config.yaml
win_length: 400
tokenizer: "word"
encoder_activation: "prelu"
encoder_stem: "single"
encoder_widths: [128, 192, 288]
fusion: "prefix"
decoder_fused_qkv: true
decoder_layer_scale_init: 0.1
decoder_inner_norm: false
decoder_drop_path: 0.1
decoder_connector: "linear"
beta1: 0.9
beta2: 0.99
final_lr_fraction: 0.05
weight_decay: 0.05
Rows from block 2 of the text decoder, named by matrix and row number. Rows with one number belong to one neuron. Each number is 128 + 24 x the weight over its row's rms, rounded and kept within 0 to 255. All counts start at 0. Numbers have three digits each. After the name is the row's rms in percent of the matrix's.
# gate: MLP gate (decoder.blocks.2.mlp.gate.weight, 768x192), inputs 0-47
# fc1: MLP up (decoder.blocks.2.mlp.fc1.weight, 768x192), inputs 0-47
# fc2: MLP down (decoder.blocks.2.mlp.fc2.weight, 192x768, transposed), outputs 0-47
gate.567 101:106099162121112104125132126111136153122099102165119167144053125127117090156180121133135056086090132132129130115113103152154153135126124143105131
fc1.567 102:150132157142142132108140143150133164136114104152149153137083156132152126079121182133124190118128113099135102139125127160178099157125163080138159
fc2.567 100:131130132109118110118063101123154130151144107105103100128160124158087097152109106114096095132104129122131104118163135096091116141109124137114102
gate.568 119:104113143125151134085143146145108146122166180133111160121102179142118126141112152086153145125129090132108067154181136163133106152123169188088125
fc1.568 123:133143120150098129172118114140177097110112103126132115162159123157113174116110107148109097126104143127120154047152124117084128133153104099158133
fc2.568 120:198138102179119167149107111108131115135185112101152138105122125125114134086116090126141129131134141171133152132113110149137116082155127121128128
gate.569 089:109128134134144103178127126193136087085163116107107136172109154101133143127114126122133120096130133114136135108145111160122133161086120117157134
fc1.569 080:158116158124119137112118140100112120137109172098117108112105088121129081160138168111113115133112120134147097151110075112162114093124172148133134
fc2.569 087:095104123129104155155133140157120107142126106096136100131157120115166116142128130152120091131138159083074163120130130117098180144136142161118109
gate.570 098:137165151113170125148149133111115111150142141116141155130170116143108111134146104142154110164119115098124135122114154084137097132124123133128081
fc1.570 094:134129095094114142114113119141142103127180143144162121153133148114137169122131180141086107100128142153131140124166093111128108121115137096129146
fc2.570 097:156135134127103123151118152098130132095145166163117113112125130168112121085155118140088181114141139103124128147142131156122116166094136135133142
gate.571 120:171121115120180122106135123144138109200080147096113147110122130109143180148096136154093115133094161128134138149164138140119130131147134159163190
fc1.571 131:121209110101130153172126167114122144116120120134074091101088148106154101162130100176129182128124116095105117116104145123166103108144154100129076
fc2.571 111:115130109165151123113121115098097144132094125099191156124122124108170183127137118071157120096125114143183135123140112137113152144119071140099175
gate.572 097:147192149141131150120099158146119123109140107124135158172159176144102103082148137095138143139147106094130121131133145146165140140121119132157124
fc1.572 107:142145122111135115154167123108130121141133115165126201096087112099124130096133106145148185182140130139101137118075130147129139115126093127125119
fc2.572 107:105122144104108128154170106155134167101164136139127116182150126120134115132169122180122090153124175112097107116139105144117105087106184112175091
gate.573 103:146106109133129121079090134103116177128125135093135099115135090138120111152094124119109116098164159129108129141153116122145128154114118152111128
fc1.573 116:141095118127074149114136107131096081131140113166117126131077117167142132105132123181160096141108098095128127115139124061092114091166123095125109
fc2.573 108:128102110123110151095103104090101169139094121129095130146164131138137149103157137089102130113129141133119122131171132115136144136145160172093109
gate.574 096:162177175137102128126153110176152143105155103088161165155147121122088165091134143081149083153162093084120162115091120135123123156115119143123150
fc1.574 103:121108110132139134101127101078116122151121149161134112054112092126087135109140090150053138107166133159164136137128102129106135096129090109167128
fc2.574 099:115137108117158136127076127176134142140108128132105111155103109097098118136109170153149088143143134099123114131107123164121122164140106110138148
gate.575 093:113110126128147126156164158132093113113147135177126107147083124158123091107178118110104123113157126134108126118139139122152134096090090097142121
fc1.575 102:090112120113087133099127164102133142158112124104128138080086141108131124100126118108143130106122142124149113113121129135147116109142126121101121
fc2.575 099:149109141134127120104132104136127131104140119088111103093112147115074121132069165124165119129160099131152145130069095118132149174101099139084103
gate.576 100:088134102119130129111102164125159149129166116101169094113091125141138151145145125082161123116164140128120134120113129144142147157146149116128138
fc1.576 107:151144156141128138126100147090112166118115160148121117092102153088119094112129153147134177135084128129151104147110122175116104149099124120134082
fc2.576 108:109134147101108138096124129120133106119148130159156177138151112124143159139134141148126145086098110126128103140168099146142118161125106129139118
gate.577 110:113120143109145109100117130116141166162123124124129109088094126153102139136157108095088103133090138113136126141121156142112147141129151130105137
fc1.577 115:114116124148143123106125154129146153145110129115129116136154140129130150146155106129142177129099141160101138136135132158157111120142185105133108
fc2.577 109:138129141079139135096133087166121176128146121125114114097109145138123085135143121123153112171104148112152128124089118134128108109126207102124112
gate.578 103:146115161131146125131051115134118112120129153075130129134163172120142106109097132108142115130115133119157135135115147132154153127123141112136112
fc1.578 111:141102125141154141120098126098087138120122148103129123118139138087169104143118125161135124108119144141136083128137148103137127112097188134134098
fc2.578 105:098132137127147105124131136108128120139156137098131127118121070115120169141104136152147125099122132143138126129156103135120098129112119126120154
gate.579 103:143135133135154096174120140143092124163113126135102120164125155105128133143159156168130147141100182106149138137140091145119112099152114139118125
fc1.579 118:100101117143163135148141141121149107125097127117121148156129178087089114138094122159148169110083122088154130134041135164112117167102131108169144
fc2.579 120:124157128107120125126100148143115141144129138113104113076141104157138121114112158130118118134142156175087105136139138129136113153103103124113119
gate.580 107:138135132161204118145105109146177166132108107099174135121109148132108160172138126110120116084117142109135116160141144136131142122119119159141173
fc1.580 091:108143124135114147186087123162097091112124113213086150133116113130115130136160132110124170135087166091130161144102122138145097084121140139141152
fc2.580 098:094108107150140130094107136066109095106139116184137161140105106132131130123134121143147098104122135097111134136117134108106133152128130094138143
gate.581 108:127117137127137133121117106124113119170082168094076137103145111123120136142102171133128062139110164068142124142141103141119136170140139174172168
fc1.581 108:133125142143113131126105137146148147108124141159113124137125126122139112126140139077107189129128105154120114124131123168161105124125129141120089
fc2.581 104:135133122144149135092113181132131115128055137081133127130116116123136181128106132105142127145100134152126108142114126149140139111146152106133161
gate.582 095:136169117161158096131143145124136165109140088117146139077141141125098087124141109132151148166134095102118144163118167158169118107130129166162136
fc1.582 097:123109124130134101138075143128098146097113110133120079150143130121195072147172146167137109138108115139141118173159131127163157093129133120097137
fc2.582 100:102126108136112128129118179135088140135115156133082125167129145124146130150121097091080131080125126109091119135142109160101183133158118134175148
gate.583 101:147133159164156147098093139172102134138125141073107095139120166095136139116093160110125161145137152119130123166108144191171143123086161164139147
fc1.583 086:146111146158159160137128130137075127108151153109130126188140139162110162141081141160116147081120131124100090114158119155094114126135145090126112
fc2.583 090:110146109122173090123113154151083130116136134096116152150153179116114097086127118100129145112101158138193141152140120139131105122136120127152147
gate.584 109:130131120138137116157137094152122146131158072144114136131112093094111146117143124138085139134169132101150107115188156088131132153097156119146159
fc1.584 103:136088150042136128144145104175109114152144123144092115178173125121136143165152103171071132154146163142131140143137116121139123143118136127155152
fc2.584 104:149124120157115102126124143155115124103144112134120117094044116123163106134076116166149133138139105110118114126108120163178163142119112121107126
gate.585 112:136114128157138116113151140118103105085143115136165115150139116109136126150098125127142113083117139101101139122146148112132132128145084115147146
fc1.585 122:135104118141147102113111132140069120144145134145123093148107094136157116123132105134098165144131158135111138141109149084175142100125086155120158
fc2.585 121:053152132099129128101118194149125138149121122095117111138153125133151124192098183140114097083114115140138168104168116146146129126164105101152132
gate.586 098:110120117126104127097142135188053126126123081151096138157131139143158123097124127135116153150131125115101143096139131139131159124135131124154130
fc1.586 107:109128053116131123117119151133123109105082162143115132179105176129180123142071108133157131089094136145105114121133126137130131125152114109152138
fc2.586 105:162126077115134124127116207108168088140090123150133169119106118143135119117126148135135185099109115116156153131123115161161118088126093123102168
gate.587 102:125115123130132137101109139139091099116150122135115130102129132101158165139157120150127153136126118093088174058124115102141218136113112093142136
fc1.587 105:136148161121145125170101124135129160160161149135093147112183109170112118141094135170112143186113141142139109127090098105104132119091132157126117
fc2.587 102:098161079097142140140139137116086107138117152124156130118149155176144141097157165126166146136143121122120114123165134123106121144078168133112130
gate.588 108:131184116141143114128150170159098163121072076144136114093133126105167130100160137169118132119194113109096109093155174136146139141140170137151135
fc1.588 113:141092165101150125175122134127110120104141176110145131151119138146161111094107134087162157145149092114163171120142107086178106134086127111098128
fc2.588 109:191113141146175145167125134111141090108136109106122102147128098127100147154116163137148133054146107108160138149113132147130127148102103128140109
gate.589 107:176123124185126102104117135085104149115155142087128114075115091128142138140091152088161169143142118096110145175125127151149124142096149153113178
fc1.589 117:095117158100107186146102101125134120137170157124116155139127100182041126128127134136143127159103108133167108087118094161077140127103152122110101
fc2.589 111:134096098155157117125184086145131147120130112110108126121145131107152098116150118095175129104140105111116111136128144166162127160158133131118128
gate.590 088:104119125088130138148137114117094152125160137170123114132119143162142114169143145138143116088156143133128131153115113141145112151146083165121110
fc1.590 072:120170158154129096165095146113120174115123121119127129138154092123084124126112108080100165125129181126121106150109182134157113080133111169143060
fc2.590 078:139140173116134138103138118086095106188155098085122154094155108115132107112150101146174168141121133136097104117093146156131105127135112115153088
gate.591 092:097120132117138083114124155122113116117146104133132116119130079104130161169128108130151116118105150109088166108049084125111143156129110156117163
fc1.591 093:137130146078136084158138129130172134138119124118155094125128134128099122089114080161125135149135150164164120112098115134117106134124111114149137
fc2.591 089:140138112133126153111105117145123126140116120142116112109114084178155192136092107108121141102127142125090145159143140114151161117109095161103162
gate.592 092:130124161085147129181115150147087162164146152104064128124155120149103106191123138188136143163143164111130123124111120140169123109125159135192134
fc1.592 096:091087150139124128136136136108121152114113121120154125095118180135112125095177081082136083120090115148166160159132130103126106120136083118111125
fc2.592 090:100121144129119114097176120157108136108119105136100117144144164105082139122157097108124115139112118145118152104079131145110169168117139132146096
gate.593 099:114105106124158132120135152141119120142131147124147117125102155114122089122148138133132107144105140104178113161136105121090156107104141112107144
fc1.593 110:106115134126106114099124115068182098115133120149155148135134116148147175122114135133180105130136125130098152070144160153108134172108111096120132
fc2.593 106:149154159090169131118111116157125091159125149122107111138078133085101096175124168127133126108121127141120146143132121112130142091160170129151106
gate.594 100:090149136149148110154094149093105102149177153107137118131138082120122130115135105135133090126104166110157131139081126111086134118100130157114104
fc1.594 106:171118145085169161094122147131161160131102093096172146127143145137091127139107111157143181112120068124118128132124113163144136151115148118095143
fc2.594 101:180146111125145162102102080197108127133135114101115082184122166138139129102154135137136130096110090137133100132172151117120130108125122125166141
gate.595 094:123125109132121106100107144157128123105127122086139131135140116114137082106121087134161107114118111102131144130111119154082121136128110150125162
fc1.595 101:109147131095105141134151096128182150134161155100136141145128127091136149134134061106147111116131102119131119162127132098151122140157140111083149
fc2.595 106:110151145155092134105126101114126130113148110134132100118117073143178142164120121150146153137165139115069116092135152130114163132127154162105116
gate.596 106:127143127148114122141119115173142124132109160106134163112130118109146133103104162151122118178140136085086160133122105085175144143121105160138164
fc1.596 102:110101173119115096167110094160154171118181085154132153120103154149109113135111125161135116159148125165108096160116141127117144114073109137111119
fc2.596 096:175148125104138132131079132162126115109119179128132097108147134133182172103127119168095182161116146111115166126112124093158113129142164146102127
gate.597 089:141141155083159149153113109115088157162141141105094114139100168137116101104119164194100136136132139102171100170175158125097197097089133084122103
fc1.597 100:128131113107093134135129140108111143122148134113099157086144129120116095132094106126121126127097125156129134149107145110113096093131155145113112
fc2.597 094:158108170090155135113118102130147103107089122154135110161135113146158118136157140121099146134120123150144096122165126135111157192126157094103163
gate.598 090:126134174089142114150107136129108143175146136155147123139120115130112114123139126168117103137162163097120135118117140160102206157076134144093120
fc1.598 090:117115135130153112106125106117142180161103158098137119103117088121105107111137126114087103132134147178153101158112137106111099144146171199101150
fc2.598 090:133088161114138121131089116098143132137101126086098116155154144113157123157107120118145154126097149098127117142108149114125156130158133131145178
gate.599 103:143147161104171121094106131115111157157089133102109152108125162148143142121124137112161139145116157092132113150121111152178145117127161147110133
fc1.599 085:130111097165103141117130122134082122157145156103117122156111126112152161135102152133109108127071158132144133131140126165113127133191146085123135
fc2.599 089:148126145140144131108161088136114153102123142140182137151105115104165076125144126131166127121126106119111151117119115150138159158144119126083133
gate.600 107:131163127158160156110087137149123141107138132122136170180108139140143089096117143095147115100117098096124164136128155164141132171146118142086127
fc1.600 102:119114152093109152137150109113178107140104140160135153133146125156071111091139128113055134111141153168163125078128101146067121094150103135167156
fc2.600 099:138136167124126090166129082130116149108154125176106149182104076143122082139118168156146063120132142122079079126140127158135113133111139120149104
gate.601 097:081147146130145118122101120123117156144155108100123139113133099165135175120140120115139103135162125078113136117129133144131140130148185126128131
fc1.601 100:173117142126122107124134151108148107141095175119138099094099152120150083167104124116084148087109132130141128142126160122141121105122138154118131
fc2.601 106:148127118148151138098132123139168147122146129179109161138136155153125128060140120112143100132135116096150121100153133126063149099119107117170150
gate.602 095:153152132089121103125104120070180141154106094095123083131117094138114154184138114087144130117109180104105145183103147145134122153136141132113138
fc1.602 090:130138109148130102123082120133161065094077115127127146112153084097084108146104130122132125124073120117117116124129124165095099182103132104210152
fc2.602 093:095128124138118120154156121075162077117129143153140143147095091132137182176129125122124139137100121116094142093142128095116113113132137102135098
gate.603 100:117118146090147082156129101164146123151110120156111149113149153122088123143128132148112094161107135072131162097168153134108133157083091083168131
fc1.603 099:141171144126133156115140143140123121126089071077100115122130113118147081111119118117154152131155103131132140140110135177176130122120165163121155
fc2.603 101:095090183111116096121162113162129139144145165115156126106158165142139096101070126140122078132154133108111123111130124136112146130158152146135100
gate.604 092:095140133094118131101104129142145143132160172136143134095122131139101108140152109129113136130131126111134116119137103113146107160107130162116128
fc1.604 081:151171136134141130148167118128159101131110088127141114122133138117139153147107111174095064121169130101140156102148142103116148106154097069179114
fc2.604 090:140104164121131080134113133154139109127115141132122073161146093173166143147152128106069119150118140119111140150136098091138160150159107116122170
gate.605 113:126142090212113136076147135145096129070130147097143128104124125102183138110131150075178123121145110069091164114161130113141111122120164147125104
fc1.605 117:119128104140125150091157120134095163141092147085129152135106163067168116121126119107126108128116166130120127159173126130128141120154126151123185
fc2.605 115:134132106117124132126089180106143109124118148150134179129103122151110136117096098139097117093083148156131124137118134114080110123136119124106109
gate.606 097:137163127119156100137123144168149146153079112109130119108097135111091132138121139109095102148138135129136122145135165167116143141123114135162167
fc1.606 108:168137124098145120173140139138108126143108116133104171092157108155109141117144116182100119136108150103113130121158114122131105150113144143157120
fc2.606 106:084119106156120083191091093087128126133169112157152137146115144151154147133124108148129085100158141097163089138167141102102141167127104122101128
gate.607 070:136118094129122156133081115122107160134145173114143134137119100121171121165124106130153092136116124119130150165123061153112125130130127115158136
fc1.607 062:142183101116129116095104082159132126139163135127164146157118102151121116078088152155148121140179159132164141116137125152117161108125087120173133
fc2.607 062:145124125148165077109105148124109151112112160150133117128132160134121120176116130116113117109143106143140089164138170121146140105134140107160108
gate.608 100:121161107133144123102147124136152107120080135078147127107114127099109147122156137082136124102104081086124148145163156116137107150135150152140155
fc1.608 107:122139137140194070184095107150070142127117124171122126131110128135120123118153122155137120154164140095102141131128147109117128092123131147126111
fc2.608 110:129128108120097118117117103107124175126153122120143129138156132114100098133163091107160064114164108160178079151158137132124100136094125144122119
gate.609 093:132121139109148105106108098164137120154111157126144112100091118124131135102123115132087156167108092080113160135108092128135109163104163154116163
fc1.609 068:181081139095138095134125146121120138127117122114119095151120131136107129142121178141106120124091141158162166182105128115146135097117163144142131
fc2.609 071:103148160139096120141118129128139146168118087172124154143159116137131093115135136112155095142124125108115147140113117094126136117141125139142135
gate.610 102:128150150130162153089143152128117111152132123126140125125108110095100127113128124087133128164125153121151107132098123102175140152108140174124119
fc1.610 104:125151130147107097143112114133109109123132091106151093148171139164114128137165122154155130152130096127133124140168102137093115133105121173138124
fc2.610 107:150126054126125106156101146127152105127136163104119121143118106148120117155107132118145148125108176089130104114099123119122159153145174150063172
gate.611 104:146156131153122105095127100126134097122114149182115107111090111146158105133100152115134109088127115111112143128145147108123131117148117139106120
fc1.611 100:130145124135110180114123094105118116122169146125156113112143135133129149108140136121172120133149116140098126140144145144078139119102149110138132
fc2.611 101:129118095123107129109115147200143113170140083098108110142119120155123113084116128134138100108138134130111113159126116128122148130108090113144151
gate.612 118:160147156134111067140079136133144134130146091119122131120150134163085127109120172128094135144095120115140142129098145161122153152123121104126140
fc1.612 122:111122126120149111141112159127123164136107113162116102087133116108156111154145139186119129128155165115112125132129140117127127115122153112146086
fc2.612 119:090135135181142127139111107089138102076093075120139094169085104087172168128071111144196116076128123129120132127084147127082106129122109119099141
gate.613 103:184133122168145148092109103167082110139137115105145151108125110138116144112123123122140143126145142115092123103144126106146162169099140120134128
fc1.613 086:171165118165116171082147085128117111145127154098127130130086153116127145095103138116121159140136088124139143134113085151118172132141100161074150
fc2.613 086:111120112141135120126095138097156170117122108063144108152172124092114167145109073108174120091185122113141147132100115140107147133128153124091139
gate.614 102:116108145114112095102151147126130162095168106152122074090122167134133120102183108109131120160122121125100145128145170086150118128127146118143082
fc1.614 102:072117111128156124151150148119125106134092152156105108115130131147128113151127129127112149160096119148160140161110171109118104151112160151170153
fc2.614 102:131142136171149114117135146140122153123127152181130128138136120105106124126139127111162103133151112135103137077083153173105137134137113126121144
gate.615 114:106150128116125097144122142158110158103143111128122149103124144111140111129144133099135155188167094111090127092141143139171171128090155138175124
fc1.615 122:110126104131126151107123148131145123146107068104150134106099110130097143127080089145094119095142118158122103107154114135086115111129112101128173
fc2.615 122:147089150122134089130171106149129105134130141151123143128127182163145080115110109187130070118129102068172087111133119135101152157141131120170089
gate.616 118:148128147119193108143081144143168168160125141139158121107129121163113132130150150113123115134153158136106106168114157118151137160124121134104101
fc1.616 135:127110125102081148118145115118138125149113113145094123111103142111140101159114152143104152139131122136150111120160119108114128115141152104126144
fc2.616 109:133126118111110128129119118103119116131159124145159158051116086154115175134147126117129120118137117118117123125083137133125117154096135114104120
gate.617 104:132125147069123092170123122140152095141120132115120159125132121134099166135144098109131117121117151116142142120134103096135115169127144115167105
fc1.617 103:135115167130105123150104154099160124107120122124125114137124128135164156166171115139136154101116149150135123080138100091179107162118125108112121
fc2.617 108:165121175148163167115161141103124089114084149121118150143126126130123168115122156149133141162122144117123138106113136160108155037146139110164122
gate.618 101:114139156102154110155132114148100101114125165176096153159144163109144099162184144157113094140134117114098125065151103127142155112099110132150106
fc1.618 112:090099128123115118113123157132133118142120065125152103103114078150134130100132124117124165068110145131111119145158142129165094143143120134101173
fc2.618 108:121114140087092123129139090147145119114146098100107119137156148114100137151189126133157093155126145101082137115135116100116166119126153150143111
gate.619 106:115122161089132134135085113122102172141127135125126154113154122170132107150140150141151136182148154117069143146138146131153115163102160171095124
fc1.619 096:133135138098125114147114143132109130130099074152105145162141137129143121173131136137178159147174133129072107143126177112154147126150133135113108
fc2.619 097:111131110142094164180134122133071153121091130114137121164147132094157134112105093112161113135092146136117144097118118138082157159167096126115174
gate.620 098:119141099126124136085131105152194165147101120121114139128104121073147110153072116134171107120153128098142139145125109131163134123134112156123137
fc1.620 086:159179094094143151120075129105122113109144136153132099157175111151115141112165152092104137095123152152131119132161117144095120103101125126150126
fc2.620 092:132131154139128093118105141130156093154177124096147123130143114132075118117113172125164151119148155153138142110101160122162149132098117129156142
gate.621 099:108136125110140146137062141147106117140117188143135138157143119141112096146159112137079116122171183098147129101116127108123169111136146123148096
fc1.621 080:139120153118154125147125144110105082103147120174134171127146120150073138133131173127078117120121134122152125082109131126124122128125136116156115
fc2.621 084:138145136156133118111144153125129142126116142125111107136132125103081102140126108169182117169094094139149138080117120122098152085145113123113146
gate.622 102:109136175102126134113095159141181148158152167112100098184154140131107146126119184111155127133107151117109128132114114159132159122100165129124141
fc1.622 110:149114116124129105146200142147110130147117124128158083117144111123152168117133116143091142138142145140156109134130091087146122159141120177131152
fc2.622 104:112104184106138098123180120139144134149105122185150100140082124149124139109183144128094106135124084144124131114116151131097146106089130146100118
gate.623 100:117150107134113105154071145097144141123086153133132153107140143113141147146126141120112103132095180131149101113125100134136150132125124137136099
fc1.623 105:117135128117127139122126130170112148104110133107132179105091152146141133094152118131146126114142090161093110136177083114121135142119141141110084
fc2.623 104:152133102157087163151135103116115106138149105159079165116114107130186119117121087164122124078150110116132116110146122112109091144150110122157155
gate.624 103:139139127119119133099153110181083151157106130097127146136120119123164117107140114114106135161156137087082127111199119133144158162127177153140172
fc1.624 105:151141108170116101088125131152119157095129154151180159131123107139157095112128156081106142144159104092145131146158134139116120144151145142144124
fc2.624 106:109083106152139124136106113138142114110110091140079153119104099128112165095113116136142153104136149111144112125083131088164096121133135123147185
gate.625 089:117147136126138104123113134177136126128135111112126114143060123065119108107129128161127133142125126109141145119100118150182122107122130135115114
fc1.625 071:139128113152132125119106073146128125124117141119089120130109092173109130113123120118089170047109148070118134120137096122146125103154135140127162
fc2.625 078:120117124136156076166143115120185121134139138127145085121150149124105112158114109108100169146112136101150190150134112196097152072145155150138100
gate.626 112:125171098160153132124138153178120123062107129088167067134131180089144086134138144113145135118164121110133113117115148130187137093139128136151119
fc1.626 117:173148106193121153132106125097097100119137159132168124086150106161145155073091118096125135107118159167130128155120120132123118137125116170107113
fc2.626 117:069144153091114139121137104128141128136111138140141166140120129124104120183146149154146111176142096095141121111157132132109121153097147113123150
gate.627 090:150142107136096100143080090120102107109139185137109188108121131161118134120114125118106136156081158125156105143131104132144120123133134139133131
fc1.627 100:105120116133148116131089137138104131108127149125149134139101161113115103106134124126126127124098132107137127149148150144085131120122097162121125
fc2.627 101:156126080109102117112181142115111129105126140157116188070107149129086116094137152121140133155084124115161131140135145181120130116126132114152181
gate.628 099:104150129105156140080112114123100165108153120119137140153102106148119132104150105095127119140103138115097126174128191106135147142116148132133128
fc1.628 094:128146108095114132155154151126128149109130097071132127140102155146073120119128106114150105132126108111141153110104133142117107114149123116123123
fc2.628 089:119109173141168098167145159096147131128131183133111124108135098170109143157137145118137134152139137111146132100085139136153155156116125138148110
gate.629 098:181090150133107124095087135145157128123160142137098144145117160146164142095101159127140098147114094141159166109106120127148125156155108122151153
fc1.629 100:136131153125119156100125130071120131136129136118166157111126135141090108098146103111112116121108150140129095148156157094076082077154149133124093
fc2.629 105:082143153118175149114091129145181120114090144151110160159123116145126144143094137146140123096127156143112057133134097159139130115146104152129141
gate.630 102:150173094093147134127153119176120110107109117127106114127095165068109117140139158153148139153138102076093102097144142128133169157137102128165140
fc1.630 119:155143125116132090112154110133124149139098162137142122108110087133141157162159146164125139193133126142094126147114138102150150130119144196116132
fc2.630 108:103144148130132132156143138131087121125126133160136122124140086141084133177207160143107115120115122102096118140141144129144142122162112142115077
gate.631 107:104121122083157142132102124119133102149153143137153147113085116148149171109135104136138116142128139080105190107133178082130125142140119086120088
fc1.631 101:149148147140130139124131101138151112161089115139120119114074129093109131121145113122089139174098090119121157149152165145122140127116151125158124
fc2.631 111:146130119180123136113137175116121168134140069098130105133108156076169105109159165143151115086142130130131138107128122130149104128084071093114140
gate.632 100:102098142095145115105114151148086125125163161127090173131105125131117108155112136132164141110145123112085101139134122151187110128125153189117127
fc1.632 099:159152097166107086175113100131117132097138075126135127134123098129129140113124135146103141140114171104137144099106090131096146096140088116163147
fc2.632 106:116158116158077172114105140120156122134106096099112144122110113114121127121132085115145121156133146184132131133130130154091118105113150102153130
gate.633 098:097122096105125128134147147165104123103114129139087129117123169099108119104148127131149156169173086113105121104134107122113126173094155139158152
fc1.633 108:124106124143135107100140086116135151154136196157101141125125118150115099118168149140164115191119130113108141185105160131082134116098138156102148
fc2.633 106:089117154095107135116129158132103157134128130175135103125100142137125172161170198120078145146122145107111129106108120153148159130139096095096129
gate.634 102:100137114130165157128129132120140144125137160088124112128148108112116200108140110110133151126160110089113145114125143146108119179107140108136072
fc1.634 087:143166133078141133145145108119092101134147084128086114100143178166138102106128146135118120085113143101139107096193128107130157113136103134171125
fc2.634 093:149118114119142087136137095105117108114156120108159121144120140137141117132058093119131097172167133148111099118138137128156140111162142105120108
gate.635 094:140096129083153127101093124121129127178090127158094111103112096160104150165107144142094134142158168107120115123117167074147100116155139157092155
fc1.635 104:180119129154129094108139181107146108100101116092163135172156106118159157143160180127144123112096112121108114120135148111166123111109138160090139
fc2.635 104:113123130152120113138113119099143161103119168140138149137125126138083103117133146138142078136118172113074115111088166135090150110138153140086091
gate.636 095:150147095146121149101085135130149133135117127077123144164138154081140149132116163106127104143139133106168139177143108101115141153132140106147144
fc1.636 077:109106114107127153074148118109117121159140114116135093125062143129157130121122131126180157144155120090133145161114157097170154143135170151111131
fc2.636 084:139158131162097116111154116135144161158099156132116145136114119113134095137115095174127114166156147150112146141160145153160109152136121133092107
gate.637 104:127169145128113105137122129122074127125153129142125103114121112138168102152178137147117100161123107093078190121190153091122135090129120109129106
fc1.637 113:140120140114138136124093162136125153140157143145141134157123124150123123132117157155148147086141115129157108072096084140145097139125109083119119
fc2.637 111:097123165142161124152133150131128117118147123101140088166118115091148139179132177150123093129120126113110157134126113123123120091166137153156147
gate.638 083:148216064136111128128108125105122125113079102095163152109113130045202126144148128162154131120114100082098125126132102094150094140128121137102118
fc1.638 068:160100128141151137101129120108065120116123143161131127141161161173151113128134119117135122133161127116109136160105157120147130091126110143156164
fc2.638 077:136134101152110124096147160143126129160121182116140137167148133099147131104130143141106101137155136131157159147135092109110080108152123166161144
gate.639 103:158164151150114092096116133119118138127162108107116114090133158137110132128138155133134096164147117131111164139139122130148159102129127138143083
fc1.639 093:104120139138132098119114144091149124109136144110137123119134115144118158122133138135118115115131119115117133149155144104121150164125130093141104
fc2.639 097:126128128116149144107084107107122137130127133136094113104142141134173132142130155137098126129111127152140148124113142121155147134139155099078115
gate.640 099:101156147125159109092102140118146146102153178150143132125085124106133126133140152131133170091113117102118113126099113196182114119101123143091113
fc1.640 107:132118130094101088127142132135146186120176124156077116126121117114114109155139124122117144119124100136126135157119111106123125180120139120151106
fc2.640 108:128129078155147141118129113105119114112120163069175137118137136122130147156146146095096132129130141148148125114145105101138118077168136139127101
gate.641 083:144162134126161115122119116130106108110077108083141106120102124123135172145113126164084106139148107118155110100151139105175120164166134138134146
fc1.641 069:155122137133147131154110090192109136173132127120123117163109114147115099123119165123104086159142126132137119148167117139189148090131118156146169
fc2.641 073:108100073097110136129142171142154132131131093127105106126079169139152146138144116159149131114103125116124153140115109143095157126117128118126178
gate.642 105:113134129094142114119121116160179192153131167088160137153158135157137144120112137111139101150122149175092109147149161136124152132131118131125127
fc1.642 108:143119153080100132122133097140129139186130115154084139110110146158114106154155145138125147156124145122141112111146095141122123097155170124104129
fc2.642 105:142116129151150133139124091094141089124160109131168142085122079145132142145156148116132110135125139104115127144101138125152092157105117125104126
gate.643 095:117132150103153132149115154093073113112142150098130159149165111103126137163105125087116125113117179113100106142108125122157148140118145152108108
fc1.643 099:136146133150153135110077107151113124122097141090150145110125119130126148131122126162117109156080103104140163133174132134067140129112121151121176
fc2.643 097:152131128105117135159112144096141163122115140119106136135128126142110109095132149097103141134158153143123160160118174138120102147110160154107152
gate.644 106:124129138132141098066146130126130166144144132149140094110101126084136079128139110098130143150141150137113129163066119140147159134086124161080155
fc1.644 114:107144105111126181144150113151155136083112148100138154133100173105092148142131117108136147104141078146129146121131127154100077132136158111164138
fc2.644 112:105130109147091133158108191090133127110103145172139160118134156146161154114191152101119127141121125107111103122164129100123154123130145121122078
gate.645 099:114143112162122092134107101127122126126171152124147103066147134142104126106143113106119100141120133119113129131128136161113102101115144144163085
fc1.645 096:133120116117112131146133143106136087094134114131121111164113099135160120153149127142130128115142131175108138115160081151165122122124088072127094
fc2.645 095:111119148160106123160177126139139145144116153121171135161110100145132117054176082098104112109126153102177131134115116160137144103134135161124128
gate.646 098:108121164155152099103125169147135128160140121147129131124080099132146126114167119138114146137124121118124142127150129161142157169120113115150133
fc1.646 095:132118134144127139118126156120135083126144103144125150153187131101131127161114139111089149112100118119141135143155144114076130114111111101149111
fc2.646 095:110143146115081103088174120143128131117107143161132151142129088177158129125117118144099127133184152157120132159120120118154131134132123118119127
gate.647 105:137184146132124158120108123143131136147173108090138132094138147114104107128103139106187112170143135103148125131123139131121177129121133097127093
fc1.647 091:104150135120141121104129129094128116132117135144132173113089126151107063156193117153176110116142126132107127085138133105113117156154123123133096
fc2.647 094:097138168097138111121099131145128100156162129121121105159135156167126106127107189159123134160132123135123152089144100141147144119135120117145122
gate.648 100:111149081166136104109106112143133085071113127131136101130073115125147114110153117089150149100102137058124187116127112141119149116101089151132161
fc1.648 101:113085145093110153143107134140126153148115128118129151166167145153094096124157129115086096175104129139148157104131150111115130158150168121125161
fc2.648 099:171151173142109147122152064174110133144105141114128110157124116119129157101193161146120120142095156111106147127115119142093126121105119176132101